From a checkpoint of a small image autoencoder: encoder norm layernorm, 97500 training examples.
Rows from block 6 of the decoder of a small image autoencoder, named by matrix and row number. Rows with one number belong to one channel. Each number is 50 + 15 x the weight over its row's rms, rounded and kept within 0 to 99. All counts start at 0. After the name is the row's rms in percent of the matrix's.
After each channel's rows are labels from the 100 images, of 14848, where the channel reaches its highest value: "lies over" is the class under the peak. Only what is clearly more common there than usual is listed. The data: rendered made-up planets. In brackets: how many of the 100.
# convs0: first 3x3 conv (decoder.decb.1.1.convs.0.weight, 32x32x3x3, each kernel summed), inputs 0-31
# convs1: second 3x3 conv (decoder.decb.1.1.convs.1.weight, 32x32x3x3, transposed, each kernel summed), outputs 0-31

convs0.28 113:38 48 56 58 55 46 19 92 31 51 47 58 42 23 45 59 81 38 58 46 40 61 73 67 41 54 49 31 51 58 52 40
convs1.28 076:61 70 59 67 48 44 23 41 45 46 43 54 52 40 30 57 47 57 83 41 48 79 31 66 47 62 66 52 46 64 81 27
lies over: ring (97)

convs0.18 093:62 49 73 43 47 55 41 49 34 55 51 37 52 14 04 70 47 59 74 53 32 37 60 63 62 43 48 46 51 54 56 69
convs1.18 072:56 54 59 52 39 46 79 28 87 41 55 53 60 61 62 55 59 42 44 58 20 40 54 57 60 26 64 41 52 44 22 75
lies over: ring (37)

convs0.23 097:51 39 48 44 70 43 43 47 47 38 59 55 52 19 23 56 51 35 36 30 64 59 58 70 67 55 26 32 83 26 53 41
convs1.23 102:31 34 37 11 59 31 63 58 40 59 56 78 43 49 35 61 36 49 62 58 51 49 44 11 71 46 43 50 41 41 62 61
lies over: planet (73)

convs0.27 076:54 60 57 59 46 68 46 62 34 60 51 39 61 59 30 43 36 35 33 44 99 47 68 40 71 45 55 53 63 38 77 46
convs1.27 105:34 44 43 45 48 48 69 44 47 59 28 62 35 39 33 46 36 56 62 51 33 67 14 79 46 57 70 57 43 19 30 50
lies over: ring (100)

convs0.10 088:77 44 18 48 38 67 70 53 48 43 24 47 35 53 55 49 43 55 38 61 14 35 46 30 53 44 46 45 41 80 52 64
convs1.10 132:33 67 61 51 39 47 53 62 23 52 41 65 40 69 43 56 37 56 48 45 20 75 57 43 45 49 40 69 07 38 65 38
lies over: moon (53)

convs0.14 111:47 18 47 40 81 39 78 44 46 52 46 69 44 47 11 62 48 47 47 64 63 56 38 60 79 49 36 40 64 47 46 47
convs1.14 117:65 66 54 19 50 73 32 75 61 52 51 50 77 44 86 37 56 47 62 35 59 31 53 40 69 58 45 42 51 47 35 64
lies over: planet (76)

convs0.16 091:49 85 23 57 27 65 63 43 42 36 37 45 50 43 63 46 56 37 36 77 35 27 51 44 58 48 17 39 44 54 68 47
convs1.16 089:52 44 43 47 62 35 45 09 35 37 66 57 59 59 51 68 67 41 58 38 31 49 35 38 51 37 43 88 30 41 47 71
lies over: ring (100)

convs0.5 095:60 34 58 41 50 43 36 71 45 54 43 22 43 45 27 89 65 54 36 61 26 48 48 47 47 39 59 41 27 56 19 47
convs1.5 093:51 46 43 60 59 54 54 66 55 46 51 76 50 60 65 53 54 33 58 31 62 41 63 58 66 21 20 11 44 35 26 61
lies over: ring (90)

convs0.13 160:49 38 46 53 44 26 61 46 43 33 67 80 22 58 72 38 18 53 56 37 36 46 49 69 55 37 46 56 76 56 29 42
convs1.13 126:45 56 42 19 69 52 55 69 36 50 60 85 61 64 49 41 46 50 61 69 50 49 25 60 49 49 17 23 63 49 62 45
lies over: moon (96)

convs0.4 104:95 66 37 46 45 21 47 58 33 48 37 40 67 43 20 70 37 62 66 57 53 38 43 42 59 47 44 50 34 64 59 40
convs1.4 099:47 63 63 66 48 59 64 17 77 49 68 63 55 65 52 43 59 38 52 33 35 64 62 49 33 27 76 73 55 63 67 41
lies over: ring (25)

convs0.22 080:39 71 46 60 48 42 30 73 57 50 45 43 44 51 47 26 45 12 68 86 77 59 43 59 35 52 61 52 59 63 61 44
convs1.22 091:62 39 67 37 46 59 41 75 47 67 42 78 60 49 51 85 68 40 46 53 56 35 72 47 48 48 30 64 52 32 81 60
lies over: ring (95)

convs0.20 087:60 37 51 46 62 52 45 46 43 48 58 51 32 53 14 59 25 47 00 51 38 57 45 53 47 50 37 33 50 70 32 51
convs1.20 080:54 57 52 42 35 64 50 16 79 38 72 47 61 47 55 42 45 59 08 50 50 59 56 33 46 82 59 56 48 57 68 49
lies over: moon (77)

convs0.25 127:22 47 62 66 82 25 30 48 58 41 61 58 58 40 51 70 60 29 56 51 47 64 14 52 28 54 48 34 47 49 37 48
convs1.25 088:69 44 53 29 48 72 54 44 07 63 35 65 30 46 32 56 50 50 56 45 51 42 40 67 69 67 43 60 31 37 76 41
lies over: planet (99)